From a checkpoint of a small audio captioner.
Model: 16.5M parameters, log mel input, encoder arch vit, encoder layers 12, encoder width 128, decoder width 256.
Training: nadamw at rate 0.0012, batches of 64.
Data: 39062 training examples, 11.1 epochs.
Rows from block 3 of the text decoder of a small audio captioner, named by matrix and row number. Rows with one number belong to one neuron. Each number is 50 + 12 x the weight over its row's rms, rounded and kept within 0 to 99. All counts start at 0.
After each neuron's rows are labels from the 100 texts, of 14976, where the neuron reaches its highest value: "fires on" is the input token at the peak. Only what is clearly more common there than usual is listed. The data: synthesised imitations of 52 everyday sounds, one a clip.
# fc1: MLP up (decoder.blocks.3.mlp.fc1.weight, 1536x256), inputs 86-171
# fc2: MLP down (decoder.blocks.3.mlp.fc2.weight, 256x1536, transposed), outputs 86-171

fc1.510:60 48 40 44 56 61 37 62 55 64 66 70 73 53 44 54 44 45 68 53 61 40 65 61 60 38 58 51 54 69 64 73 35 52 49 46 29 50 64 74 57 50 30 52 48 45 37 67 63 40 47 56 49 42 49 54 68 48 32 71 54 47 66 41 36 73 60 36 48 30 69 52 48 51 49 43 65 42 18 55 41 52 51 46 67 65
fc2.510:51 45 46 51 58 59 73 54 46 67 56 45 33 41 61 52 52 50 49 70 53 43 48 53 32 36 42 45 40 31 36 36 67 28 54 60 52 53 60 48 52 60 53 23 71 37 53 67 55 46 57 75 45 45 49 67 76 44 66 49 52 57 58 66 41 56 55 64 69 47 60 44 37 56 36 59 30 19 47 64 64 48 74 39 48 53
fires on: "f"

fc1.134:27 49 53 64 51 61 34 67 37 44 55 36 48 49 43 46 46 64 66 40 51 44 44 55 56 57 56 74 55 57 56 34 48 55 32 48 61 69 58 55 50 43 64 56 52 32 43 34 44 47 39 46 61 51 48 46 41 75 49 62 78 45 60 33 49 55 59 78 52 61 27 40 59 59 52 55 52 38 44 56 71 31 45 61 61 59
fc2.134:48 37 44 53 46 68 65 42 76 16 44 42 74 22 52 42 44 17 40 29 47 52 45 40 50 24 55 70 50 49 43 33 69 52 47 61 66 60 41 52 58 59 55 41 42 41 49 45 43 54 47 51 40 73 68 59 37 47 68 14 52 41 53 51 38 48 55 65 55 83 56 47 47 52 50 35 55 43 59 55 29 44 46 42 57 52
fires on: "r"; "p"; "b"

fc1.712:51 50 55 56 64 49 56 62 63 72 72 48 47 38 39 44 25 43 43 52 65 46 39 54 33 32 62 50 44 34 44 39 32 48 45 36 29 64 36 68 74 36 57 49 54 35 68 48 44 57 40 42 53 60 66 49 38 59 61 45 57 26 50 52 50 44 54 51 53 38 56 53 44 64 48 17 46 72 48 53 28 21 59 38 51 51
fc2.712:75 57 43 44 64 42 26 47 71 61 50 47 41 47 45 30 45 43 62 66 37 47 40 32 41 57 28 52 58 54 61 66 51 52 34 42 48 34 56 44 64 44 59 61 57 60 66 62 71 46 70 48 48 40 60 49 63 50 46 64 40 50 36 41 73 33 58 38 70 63 75 37 77 36 48 47 46 30 55 58 60 39 57 35 42 15
fires on: "n"; "c"

fc1.61:54 52 76 34 63 76 22 55 66 53 25 39 67 54 23 41 55 50 43 45 63 58 38 60 47 54 39 59 71 72 45 50 42 57 49 42 38 45 55 67 45 52 62 56 46 45 61 63 46 80 50 39 46 55 65 57 37 55 37 57 40 44 59 52 57 55 54 39 64 44 53 53 32 60 51 57 58 40 43 72 48 57 44 28 45 64
fc2.61:66 51 57 39 56 50 64 39 41 58 35 70 53 60 37 64 31 44 64 33 49 44 45 58 70 54 42 58 69 44 50 69 57 63 32 53 29 45 42 31 38 49 65 40 54 47 36 48 70 48 46 47 41 50 57 32 58 46 45 68 68 42 60 59 51 55 56 41 43 61 61 48 47 23 57 43 45 44 55 53 41 38 68 30 28 31
fires on: "n"; "c"

fc1.198:37 51 53 37 48 50 53 56 42 42 37 73 55 62 48 49 57 58 39 51 65 26 40 84 68 29 58 43 51 62 42 76 41 40 48 50 79 50 57 66 53 49 57 42 60 55 46 55 65 50 34 69 41 36 72 49 43 48 64 53 70 31 21 61 56 65 38 63 45 56 29 60 60 58 59 38 47 51 60 68 38 35 43 43 48 56
fc2.198:48 49 50 46 47 45 68 52 52 50 38 61 36 65 45 68 61 46 28 58 61 59 44 59 48 63 60 60 54 53 55 49 52 47 51 71 49 53 69 66 39 60 32 37 58 64 54 54 46 33 38 50 50 45 40 30 46 42 76 64 52 56 57 44 36 42 39 51 55 50 53 33 62 74 50 37 42 41 51 64 47 57 51 65 22 77
fires on: "d"; "e"

fc1.664:51 42 50 38 65 65 58 57 73 73 53 56 43 52 48 55 77 52 49 68 66 56 36 53 45 45 46 40 54 54 66 27 45 44 62 53 51 56 32 60 56 59 49 51 59 43 36 85 27 36 46 45 44 33 38 62 32 65 55 66 33 46 77 59 46 64 47 46 68 37 32 40 66 59 71 51 45 33 52 72 47 68 61 47 53 66
fc2.664:43 42 42 38 51 59 52 36 45 45 56 37 59 64 42 48 57 69 57 28 51 58 45 43 59 52 54 58 57 56 41 47 28 37 58 67 51 52 61 45 55 64 64 56 60 32 47 49 54 47 45 36 53 42 35 58 33 49 60 61 55 39 75 39 79 42 65 58 41 62 40 30 40 62 39 27 60 50 46 64 45 25 47 64 38 38
fires on: "r"

fc1.444:67 93 40 58 78 52 34 51 48 44 53 65 33 42 28 33 48 66 29 25 44 51 36 51 44 44 39 39 52 48 67 62 60 76 55 35 17 60 59 42 52 47 43 39 33 36 32 60 67 53 45 37 61 45 52 47 49 58 36 43 62 27 30 52 54 58 26 47 51 68 58 49 55 15 39 45 57 40 43 54 53 34 61 49 46 60
fc2.444:54 49 50 48 29 43 50 56 57 37 44 47 48 46 61 51 50 46 56 45 39 44 52 56 67 52 56 50 52 34 63 14 61 59 64 56 59 67 13 57 62 38 74 67 44 67 57 63 58 48 41 44 44 65 39 36 47 56 50 52 56 60 54 56 47 46 31 46 57 58 51 41 57 73 20 37 46 43 49 67 45 35 36 55 51 49
fires on: "l"

fc1.156:23 65 43 32 51 52 23 45 50 63 61 46 58 60 53 44 37 56 69 74 56 45 65 59 68 50 46 44 64 56 39 53 60 34 63 43 54 52 42 70 59 61 42 38 56 38 47 51 36 49 51 66 61 35 61 42 54 49 33 46 60 35 42 47 60 51 48 55 36 52 35 71 56 80 63 44 38 53 61 39 63 43 50 39 45 56
fc2.156:50 34 59 49 51 51 72 53 42 59 27 61 32 42 57 69 56 39 41 59 57 50 43 45 42 45 41 37 49 46 63 49 57 65 27 60 52 42 66 45 49 60 46 57 50 54 64 47 67 47 45 70 57 36 31 52 64 40 50 53 48 78 42 51 57 49 53 45 37 68 26 37 49 31 64 57 48 59 52 41 39 50 62 65 58 73
fires on: "f"; "u"

fc1.374:45 65 67 43 61 59 33 44 53 58 43 53 66 60 63 43 43 70 49 42 65 53 45 47 43 69 42 61 52 65 57 32 49 37 65 41 39 72 30 52 46 69 40 58 39 66 44 42 46 49 35 41 52 50 45 52 17 42 49 41 51 35 72 45 48 44 39 46 28 49 64 45 63 50 46 59 57 44 57 61 49 33 49 47 57 42
fc2.374:56 55 33 56 48 59 74 48 56 29 47 51 32 33 68 61 66 45 40 49 32 55 47 42 53 37 57 44 46 50 53 64 61 53 77 33 51 53 37 56 46 55 57 65 71 68 44 34 69 47 50 54 35 68 73 38 67 44 39 42 25 55 44 44 51 40 53 42 47 45 29 51 54 44 66 47 54 51 40 21 42 61 58 54 50 50
fires on: "r"; "w"

fc1.724:60 42 63 56 49 46 35 44 60 65 31 36 51 30 63 72 57 55 38 61 52 45 38 66 65 49 59 48 58 64 40 55 57 44 62 63 46 41 68 27 48 57 59 41 48 46 64 53 59 60 50 36 44 57 28 42 30 52 25 42 66 51 59 63 58 60 45 60 49 33 47 69 48 33 62 54 44 55 53 62 21 39 27 45 43 38
fc2.724:43 54 43 44 30 42 48 69 40 45 48 47 59 66 56 49 37 62 69 56 40 26 56 43 43 61 58 56 05 53 65 58 62 54 41 55 64 65 51 31 43 49 58 38 40 64 48 20 19 67 26 55 50 31 46 39 60 44 34 52 62 59 32 40 50 42 49 52 48 69 45 62 66 55 49 50 58 64 36 53 29 63 27 48 66 61
fires on: "d"

fc1.200:42 43 69 50 54 64 46 52 63 49 63 58 57 68 50 40 42 34 61 47 49 65 47 55 46 42 65 30 53 38 52 51 52 50 48 48 37 40 69 40 73 47 33 47 60 50 61 64 32 66 42 51 51 57 48 48 50 33 43 36 50 36 56 41 60 48 74 49 37 53 52 45 64 46 62 59 40 27 50 51 46 44 53 40 51 54
fc2.200:61 70 38 59 48 47 25 56 53 47 60 48 39 55 52 53 53 50 63 53 43 56 49 29 59 63 31 39 52 55 54 72 54 60 49 46 41 68 51 37 70 23 59 73 56 43 59 61 48 62 56 31 65 35 58 29 61 61 39 70 54 40 49 42 71 43 56 23 49 73 51 39 83 21 66 38 48 60 42 57 52 50 74 36 42 21
fires on: "n"

fc1.567:42 38 50 60 68 47 44 38 49 60 59 65 72 52 65 76 52 70 53 66 50 52 45 53 49 67 41 40 56 62 45 47 69 61 48 51 55 61 31 71 60 40 47 45 55 65 49 55 57 25 57 38 81 39 27 46 39 58 43 61 52 37 47 62 62 60 37 51 60 54 60 43 59 58 65 34 49 46 47 64 52 40 58 65 38 39
fc2.567:38 48 45 51 49 50 54 53 33 60 74 26 32 45 81 73 45 42 44 39 50 59 39 55 38 74 42 28 49 55 50 53 50 61 51 47 61 31 57 62 40 57 40 59 48 84 71 47 60 52 56 62 49 46 52 50 50 50 59 56 57 57 49 54 44 68 42 59 29 35 47 47 42 34 31 67 34 39 56 38 53 73 46 57 50 52
fires on: "l"; "t"

fc1.23:67 53 56 41 37 50 30 54 57 67 56 65 55 36 48 76 36 54 48 51 67 47 36 48 47 56 56 68 56 33 51 30 36 37 40 46 38 48 35 81 57 35 24 53 53 46 41 38 52 40 51 38 67 33 66 49 54 57 52 47 53 36 70 54 57 52 51 53 34 60 64 37 39 37 64 22 61 50 65 43 60 35 43 37 55 30
fc2.23:41 25 61 56 44 51 70 45 42 60 63 60 39 47 63 50 47 48 62 52 47 45 43 54 27 43 28 65 49 52 54 54 52 40 38 48 53 39 58 73 52 47 13 62 54 40 65 39 33 36 81 47 36 55 70 36 54 36 74 69 67 68 58 42 46 49 60 33 49 55 51 19 66 30 56 50 33 37 76 60 51 57 57 34 45 32
fires on: "l"; "p"

fc1.589:62 66 51 39 59 56 56 42 50 57 38 42 63 55 32 54 40 38 57 63 67 48 32 66 53 45 59 48 41 60 52 52 64 42 51 71 47 54 37 55 45 57 26 38 46 52 59 60 38 33 27 58 72 50 41 34 33 45 34 48 48 42 55 43 43 52 44 53 46 53 52 76 39 61 38 57 54 48 49 50 41 30 34 37 66 51
fc2.589:54 62 55 41 48 57 39 36 65 51 36 40 54 49 37 30 35 22 43 33 55 35 44 46 53 36 50 65 52 76 32 42 62 52 58 50 53 65 54 62 43 60 57 50 43 39 52 44 54 29 49 52 39 38 72 32 37 68 34 54 63 27 44 50 32 47 45 53 31 53 63 55 55 27 42 45 50 64 61 38 28 41 62 43 60 54
fires on: "f"; "l"; "p"

fc1.133:38 58 70 48 58 57 42 34 60 66 54 35 56 52 55 47 59 65 43 40 56 38 37 62 58 48 48 25 52 48 73 59 66 46 51 48 25 46 62 59 45 45 49 40 47 64 39 36 38 36 44 40 69 40 58 53 59 35 47 49 53 42 62 58 69 43 35 51 39 40 45 56 34 55 55 41 75 53 60 50 70 33 50 61 54 49
fc2.133:81 52 70 32 56 37 44 42 55 46 47 51 56 57 67 53 48 39 31 55 31 50 57 33 31 66 48 46 60 61 60 48 59 59 48 42 56 32 55 37 46 42 34 71 46 59 47 39 28 36 46 48 45 56 33 45 46 52 44 49 65 51 37 31 63 36 47 64 37 52 55 59 40 55 69 50 31 51 27 33 49 64 54 61 46 39
fires on: "l"; "g"

fc1.685:41 41 42 62 62 57 47 40 38 56 55 66 20 48 37 47 54 53 46 52 43 56 38 60 59 52 49 46 50 48 53 43 53 48 46 43 35 34 51 71 53 70 34 38 48 70 59 61 39 68 60 41 69 61 44 65 44 40 63 48 79 35 49 38 53 74 57 32 50 61 53 54 34 45 66 78 45 44 64 70 60 57 52 09 48 38
fc2.685:56 29 54 66 56 46 53 42 40 48 54 31 44 37 60 75 57 53 53 44 52 59 46 35 62 55 33 43 44 51 35 55 39 75 48 38 37 53 44 18 46 67 64 44 53 61 58 58 53 51 49 56 56 46 43 62 52 41 79 57 47 30 51 36 42 55 53 43 41 67 51 40 51 34 60 54 53 46 17 21 24 55 63 53 57 36
fires on: "i"

fc1.718:41 75 29 71 46 71 56 51 38 47 46 42 47 25 55 48 58 44 52 58 58 38 49 66 32 51 57 31 62 53 61 66 43 57 38 46 50 50 79 45 51 43 47 32 58 60 45 36 40 52 39 39 44 49 53 50 55 48 24 27 53 37 40 48 35 26 54 56 44 57 56 49 49 46 49 46 46 74 55 55 49 37 58 45 54 69
fc2.718:53 48 61 39 48 60 34 42 52 61 61 51 45 48 64 60 53 53 13 60 56 72 56 64 64 62 60 52 62 30 64 62 36 16 39 52 33 45 60 43 64 45 43 39 55 45 68 43 60 52 48 57 62 52 37 59 59 45 32 48 55 51 49 46 66 36 47 37 59 33 58 53 36 59 53 59 32 49 51 67 52 48 58 59 40 37
fires on: "d"; " "

fc1.513:25 33 42 53 41 51 53 37 59 57 71 65 47 64 37 53 62 52 66 51 65 59 47 56 61 69 39 45 52 43 62 35 29 46 53 43 21 46 53 70 34 45 50 70 43 64 34 60 53 39 41 72 49 49 66 40 59 45 64 40 47 44 58 58 41 81 60 43 47 61 36 54 65 45 53 61 69 59 44 65 70 52 22 60 41 41
fc2.513:38 55 66 39 51 47 54 36 54 51 60 42 33 66 47 57 51 50 47 32 73 61 63 59 51 46 46 64 42 48 33 46 42 52 38 60 47 19 38 51 46 71 48 79 51 35 44 55 73 46 50 44 38 57 55 71 45 60 67 56 54 52 52 49 38 41 31 43 56 40 33 57 23 44 51 60 52 43 48 48 37 40 39 53 58 34
fires on: "k"

fc1.682:48 44 51 46 53 42 49 38 44 52 30 43 37 57 44 36 65 40 45 68 49 45 54 43 38 38 49 40 36 46 48 51 44 37 49 45 55 54 46 55 51 56 54 38 62 53 45 59 49 64 55 34 49 62 27 54 65 66 55 19 38 63 41 38 63 65 35 66 41 45 35 36 36 40 49 52 39 42 45 59 41 59 41 42 49 59
fc2.682:27 27 45 30 63 61 51 35 46 35 38 87 52 50 65 45 36 48 55 64 58 43 50 66 52 23 64 37 65 43 33 57 70 54 57 37 17 65 42 52 32 49 59 38 47 41 54 33 46 63 75 43 59 42 44 61 53 55 60 49 45 52 64 34 42 61 55 39 55 44 44 50 32 56 51 61 67 39 49 61 36 50 51 37 62 59
fires on: "r"; " "

fc1.559:51 45 53 56 66 62 48 36 55 39 61 61 67 49 39 43 47 43 27 40 38 42 35 56 25 58 46 35 67 55 41 47 25 43 51 46 52 49 52 39 46 72 36 24 76 36 48 48 49 57 70 55 28 40 49 44 58 32 62 49 60 41 51 52 69 41 86 46 44 47 45 42 48 70 53 40 31 53 56 42 47 53 66 20 48 59
fc2.559:54 46 39 48 68 45 47 36 47 50 42 54 47 41 55 54 51 67 35 74 74 13 50 42 39 59 58 47 38 46 38 66 68 44 46 31 40 52 59 62 56 65 41 41 33 69 70 26 65 48 59 60 66 29 39 54 50 62 52 61 38 55 64 31 54 64 54 42 49 35 55 50 55 70 53 61 47 56 39 56 33 32 50 71 53 46
fires on: "w"

fc1.432:48 65 56 43 57 72 53 70 37 46 52 63 48 48 38 56 42 29 36 59 72 53 56 47 43 39 33 61 35 49 45 25 52 51 57 24 59 54 32 58 37 37 46 34 72 58 53 67 53 27 52 80 25 36 48 51 37 52 44 28 33 58 63 43 56 56 68 58 53 28 59 50 48 61 68 37 73 63 72 62 55 44 49 27 45 35
fc2.432:46 52 30 47 46 54 52 38 37 44 54 61 81 42 50 62 62 37 39 57 50 41 55 48 34 52 38 37 74 52 49 43 62 65 68 23 30 54 52 70 48 26 50 45 47 68 62 50 26 53 63 62 46 52 86 40 40 72 58 36 40 49 42 45 34 42 54 42 54 44 51 53 52 44 57 37 47 75 54 24 48 69 29 45 48 58
fires on: "w"; "s"

fc1.30:64 58 62 71 71 54 38 55 49 38 42 42 24 51 38 66 71 42 63 64 41 38 45 59 42 61 59 46 44 40 55 59 43 55 36 46 40 72 43 69 57 45 71 51 42 43 49 64 44 41 15 28 51 63 57 42 53 66 51 67 59 50 50 61 38 36 65 30 36 68 39 46 61 44 43 43 42 40 73 27 73 56 49 40 50 32
fc2.30:67 48 55 57 56 53 37 65 52 36 39 29 49 49 52 48 56 38 61 41 44 41 43 59 63 53 55 58 52 63 54 47 74 64 55 46 47 26 56 29 46 52 75 44 45 60 41 51 43 50 53 59 68 68 54 40 32 58 49 60 59 34 34 53 20 76 46 33 39 57 49 50 40 43 57 43 79 52 46 42 40 70 71 44 46 44
fires on: "l"; "p"

fc1.484:54 60 55 48 52 59 50 32 45 43 50 50 69 38 55 42 55 55 46 62 54 55 63 48 42 41 46 46 31 40 56 56 52 62 37 43 72 79 65 46 48 62 58 40 36 48 56 65 29 47 34 45 65 58 38 48 47 51 64 33 65 60 31 53 50 51 55 77 29 66 71 38 53 42 56 59 75 53 63 61 56 51 51 51 32 57
fc2.484:38 47 28 46 45 46 51 63 38 42 43 81 66 40 45 47 48 35 49 45 60 34 50 37 40 58 58 52 45 73 41 47 72 57 58 50 57 43 69 61 35 42 47 23 30 46 46 55 57 64 71 31 71 48 47 52 50 50 51 38 67 55 44 41 46 34 55 47 48 51 54 26 70 54 26 59 58 49 63 68 53 50 50 52 55 49
fires on: "r"

fc1.495:60 51 58 51 64 40 70 36 35 43 40 81 45 38 23 47 33 50 67 50 43 51 54 42 42 36 34 67 37 46 32 38 36 61 49 37 42 64 54 73 44 53 51 34 57 55 36 65 51 47 45 58 47 47 47 53 32 44 20 47 49 65 68 72 43 40 69 48 50 46 30 71 37 69 50 58 60 45 60 47 62 46 62 34 57 69
fc2.495:44 32 43 54 39 58 42 49 39 51 46 44 52 56 51 38 51 41 62 48 31 56 26 60 45 38 56 58 47 34 57 52 69 38 35 46 38 48 32 46 54 80 47 38 34 69 68 39 37 55 39 45 74 45 56 49 52 39 49 42 75 77 60 50 52 53 51 47 50 33 47 59 53 27 43 38 47 65 67 47 28 52 24 50 57 30
fires on: "f"; "a"

fc1.616:38 62 78 42 60 42 71 38 65 55 56 43 45 64 29 58 57 55 61 56 55 36 44 81 59 35 48 61 59 48 50 48 33 44 37 41 45 40 31 58 74 60 51 35 56 48 32 58 49 57 58 53 55 74 52 28 49 47 64 61 49 54 52 67 50 67 43 63 68 57 45 38 42 74 58 42 50 33 61 65 44 67 37 39 50 50
fc2.616:46 63 55 39 61 44 83 56 55 54 35 34 34 77 39 76 64 48 33 42 49 89 62 66 57 53 52 50 50 42 51 55 47 23 68 69 35 36 44 49 56 60 41 44 48 52 48 63 59 47 28 64 41 67 37 59 47 38 50 48 43 56 71 62 43 68 51 32 60 31 32 47 45 40 60 57 50 46 55 42 30 47 24 57 52 45
fires on: "i"; "h"

fc1.308:55 54 60 69 58 40 44 41 54 59 63 59 57 47 40 49 60 41 52 48 43 29 48 54 51 61 57 37 48 57 36 54 28 38 58 24 57 50 54 45 52 60 36 46 81 43 44 52 47 65 58 55 39 33 32 36 47 66 52 74 50 61 48 43 41 50 63 58 43 64 52 67 49 43 65 51 46 41 44 49 59 54 61 49 48 55
fc2.308:32 56 61 51 46 35 54 57 40 36 52 38 60 38 53 64 46 55 64 49 37 37 41 42 41 58 51 39 48 65 48 41 40 52 65 44 54 42 50 54 26 54 34 47 47 63 68 25 47 62 47 43 46 49 43 48 71 64 45 61 62 76 41 38 45 46 73 48 40 50 47 36 52 50 50 60 35 44 60 48 64 64 30 41 61 63
fires on: "l"

fc1.743:33 54 67 64 70 50 38 43 40 46 38 46 62 51 51 52 31 57 64 64 55 42 53 58 81 26 53 50 53 45 47 64 52 54 42 51 43 58 74 47 51 43 55 63 50 25 43 57 44 30 68 58 62 20 37 38 53 71 56 47 47 45 59 54 39 64 47 50 60 45 44 58 58 65 45 59 73 60 45 38 57 62 58 42 54 58
fc2.743:56 36 60 57 33 42 58 68 30 42 54 39 65 33 82 54 51 59 75 47 53 57 50 71 46 79 50 54 52 58 36 43 40 36 74 61 59 53 51 43 53 42 57 43 55 33 57 43 46 47 80 31 46 59 35 59 45 18 59 39 30 49 49 79 60 57 62 55 55 43 61 68 40 74 51 50 46 56 35 64 49 66 55 47 50 50
fires on: "o"

fc1.460:48 54 44 49 50 44 34 29 41 36 45 53 53 67 45 21 62 55 44 47 53 41 48 43 51 47 31 46 50 41 48 50 45 32 77 37 43 46 51 61 37 65 38 31 87 25 60 45 65 59 64 62 58 38 44 39 37 54 41 65 48 48 48 51 44 55 58 55 38 50 42 53 48 27 43 54 66 50 51 51 64 47 51 59 60 50
fc2.460:26 44 39 43 58 47 36 87 50 24 28 59 64 55 58 47 41 44 58 17 69 51 64 44 56 45 49 70 49 61 35 51 60 58 59 51 63 48 45 47 39 61 61 59 23 51 37 45 51 64 56 51 47 49 46 49 53 52 31 48 50 64 66 37 59 25 58 29 42 86 28 53 63 21 49 54 62 39 40 64 57 41 43 47 70 53
fires on: "o"

fc1.288:50 69 38 49 52 37 70 41 33 58 52 52 61 49 46 53 41 50 62 47 50 51 38 41 44 53 46 43 45 41 60 29 58 49 50 53 52 55 58 55 59 70 62 52 60 69 39 65 60 57 49 55 59 46 35 35 54 57 31 50 53 37 47 41 33 57 82 52 53 51 40 53 45 40 60 63 50 58 38 54 36 52 56 65 52 55
fc2.288:48 48 41 27 34 58 39 59 67 49 64 50 35 53 55 50 47 52 28 57 60 41 25 31 53 68 63 69 52 36 57 49 62 34 47 38 46 36 53 71 34 39 60 36 27 34 59 66 34 54 83 40 61 67 60 52 26 39 47 60 52 42 64 53 56 54 44 45 47 29 54 41 59 49 46 41 54 46 74 58 39 34 40 54 57 40
fires on: "f"; "i"

fc1.319:44 37 63 32 61 48 47 54 77 47 43 34 51 44 27 53 72 34 52 47 31 52 42 48 58 58 57 40 72 57 48 42 64 41 70 49 42 48 48 46 43 31 54 67 58 34 51 36 62 58 42 35 18 61 48 46 32 56 47 68 70 44 56 45 47 60 55 27 60 43 46 43 55 42 58 50 29 61 69 43 54 58 54 48 23 49
fc2.319:40 45 38 42 41 55 70 38 48 39 51 39 37 35 72 47 67 30 21 58 42 53 60 34 43 38 49 39 39 32 60 37 46 52 40 50 66 52 47 54 67 66 51 44 57 61 68 41 53 54 54 53 38 59 38 42 53 46 41 54 39 52 39 53 43 40 54 55 39 44 47 44 63 60 45 36 47 47 59 33 25 48 39 64 40 27
fires on: "r"; "l"

fc1.330:51 45 55 54 56 35 60 62 18 40 65 61 55 38 32 41 50 52 55 82 82 51 57 63 21 22 57 58 48 47 50 48 57 50 51 43 36 55 53 60 43 49 53 49 58 54 59 59 62 51 48 63 46 52 59 66 35 54 58 54 58 54 58 55 30 61 70 51 60 57 59 61 58 46 45 23 67 61 46 60 33 26 52 51 74 37
fc2.330:37 48 37 55 35 60 55 40 75 59 47 55 57 55 21 61 59 43 27 56 67 64 64 61 38 55 58 57 58 51 58 57 65 38 59 40 53 43 40 71 45 46 37 53 63 52 59 42 47 49 87 43 57 53 47 41 32 25 52 60 32 56 54 39 34 33 56 31 58 26 50 42 47 63 46 76 68 46 58 48 41 56 63 67 49 44
fires on: "r"

fc1.744:35 61 55 39 49 51 23 57 54 64 36 70 66 61 49 31 47 48 47 63 61 44 43 47 61 62 46 63 67 68 55 44 54 51 35 41 33 38 66 47 42 41 51 37 44 39 48 66 46 55 57 43 60 46 64 58 47 58 46 36 55 54 71 45 29 52 62 47 39 40 62 56 53 47 60 41 64 47 47 46 50 41 36 65 61 52
fc2.744:35 56 48 62 40 59 60 50 39 62 57 57 26 48 61 60 56 48 58 62 43 53 45 64 40 55 52 53 25 59 53 59 52 23 34 46 41 42 52 68 33 61 39 36 73 40 71 57 44 59 53 70 54 46 57 54 44 43 61 57 71 65 49 53 34 79 47 57 55 29 66 25 52 37 40 50 27 49 50 60 55 45 61 57 45 42
fires on: "d"

fc1.431:68 22 53 46 54 41 57 49 38 63 26 65 41 50 40 37 50 53 66 55 61 53 26 53 48 67 72 42 72 49 36 65 41 60 58 62 37 46 60 51 75 87 56 47 51 44 58 37 52 67 69 47 38 33 40 55 29 74 63 39 51 38 51 52 64 36 56 28 37 45 31 65 42 42 70 49 32 57 60 69 58 52 36 45 71 47
fc2.431:53 43 51 34 43 41 31 44 49 37 44 54 54 43 54 60 25 35 51 47 68 39 48 53 54 56 51 62 41 58 56 56 57 63 50 56 39 54 52 50 62 71 57 57 47 63 67 59 51 56 25 59 68 32 43 33 57 53 48 59 52 69 53 47 64 25 52 48 41 41 54 75 49 44 66 44 27 71 47 52 34 59 39 71 75 61
fires on: "i"; "t"

fc1.332:54 49 60 76 48 35 52 55 49 67 58 43 53 47 42 47 59 43 57 64 77 47 59 46 38 49 44 28 67 64 63 60 59 53 68 39 45 65 64 59 55 57 50 48 37 46 59 65 35 52 44 31 49 64 58 23 48 51 50 49 44 55 32 49 30 63 33 47 41 34 45 38 59 55 37 46 63 57 47 52 36 32 39 43 45 70
fc2.332:48 50 71 42 47 39 56 65 71 56 65 56 10 63 62 35 74 43 54 55 18 47 60 44 56 23 54 71 38 35 46 46 64 34 30 54 66 50 45 50 48 33 45 36 70 42 36 48 59 46 61 49 53 55 56 35 64 38 68 58 39 43 43 62 38 57 63 49 37 50 57 55 48 39 61 46 53 25 56 54 59 43 49 33 47 38
fires on: "f"; "l"; "m"

fc1.177:50 54 66 49 58 50 49 29 31 58 38 53 49 68 27 34 64 51 55 33 58 56 44 45 46 50 51 54 36 35 67 31 63 62 55 50 75 53 51 57 28 50 18 33 60 56 58 60 56 62 49 69 42 45 52 81 57 44 45 41 42 35 40 45 47 39 48 58 56 49 59 37 46 67 48 45 47 56 54 60 36 52 62 22 37 77
fc2.177:57 48 41 45 46 55 68 46 57 38 37 69 39 36 49 53 80 48 34 36 45 56 58 52 37 50 62 54 51 58 50 55 51 38 29 64 45 30 33 47 41 33 66 29 48 52 54 71 52 77 67 52 38 65 47 70 41 44 54 36 39 38 44 54 43 48 58 40 59 36 48 40 60 48 43 77 56 58 50 43 43 42 43 66 41 43
fires on: "n"

fc1.48:33 50 37 39 56 71 50 27 53 46 58 45 55 50 40 49 64 29 53 51 47 57 45 51 53 56 53 65 43 58 51 39 57 33 51 45 34 54 35 57 42 71 43 41 63 40 38 67 30 50 53 53 58 37 72 49 34 57 46 47 30 43 44 64 53 58 72 54 70 53 30 43 44 45 56 56 41 52 48 50 53 58 57 32 31 63
fc2.48:54 49 51 66 52 37 58 53 42 33 55 18 47 21 74 60 64 43 66 58 42 60 35 45 46 50 41 51 62 64 44 45 28 75 49 47 40 40 84 29 48 55 55 62 60 69 50 35 37 50 44 62 70 47 37 48 67 49 44 48 48 39 41 50 59 63 57 53 41 68 50 43 79 53 54 32 26 42 48 28 36 65 71 47 58 58
fires on: "i"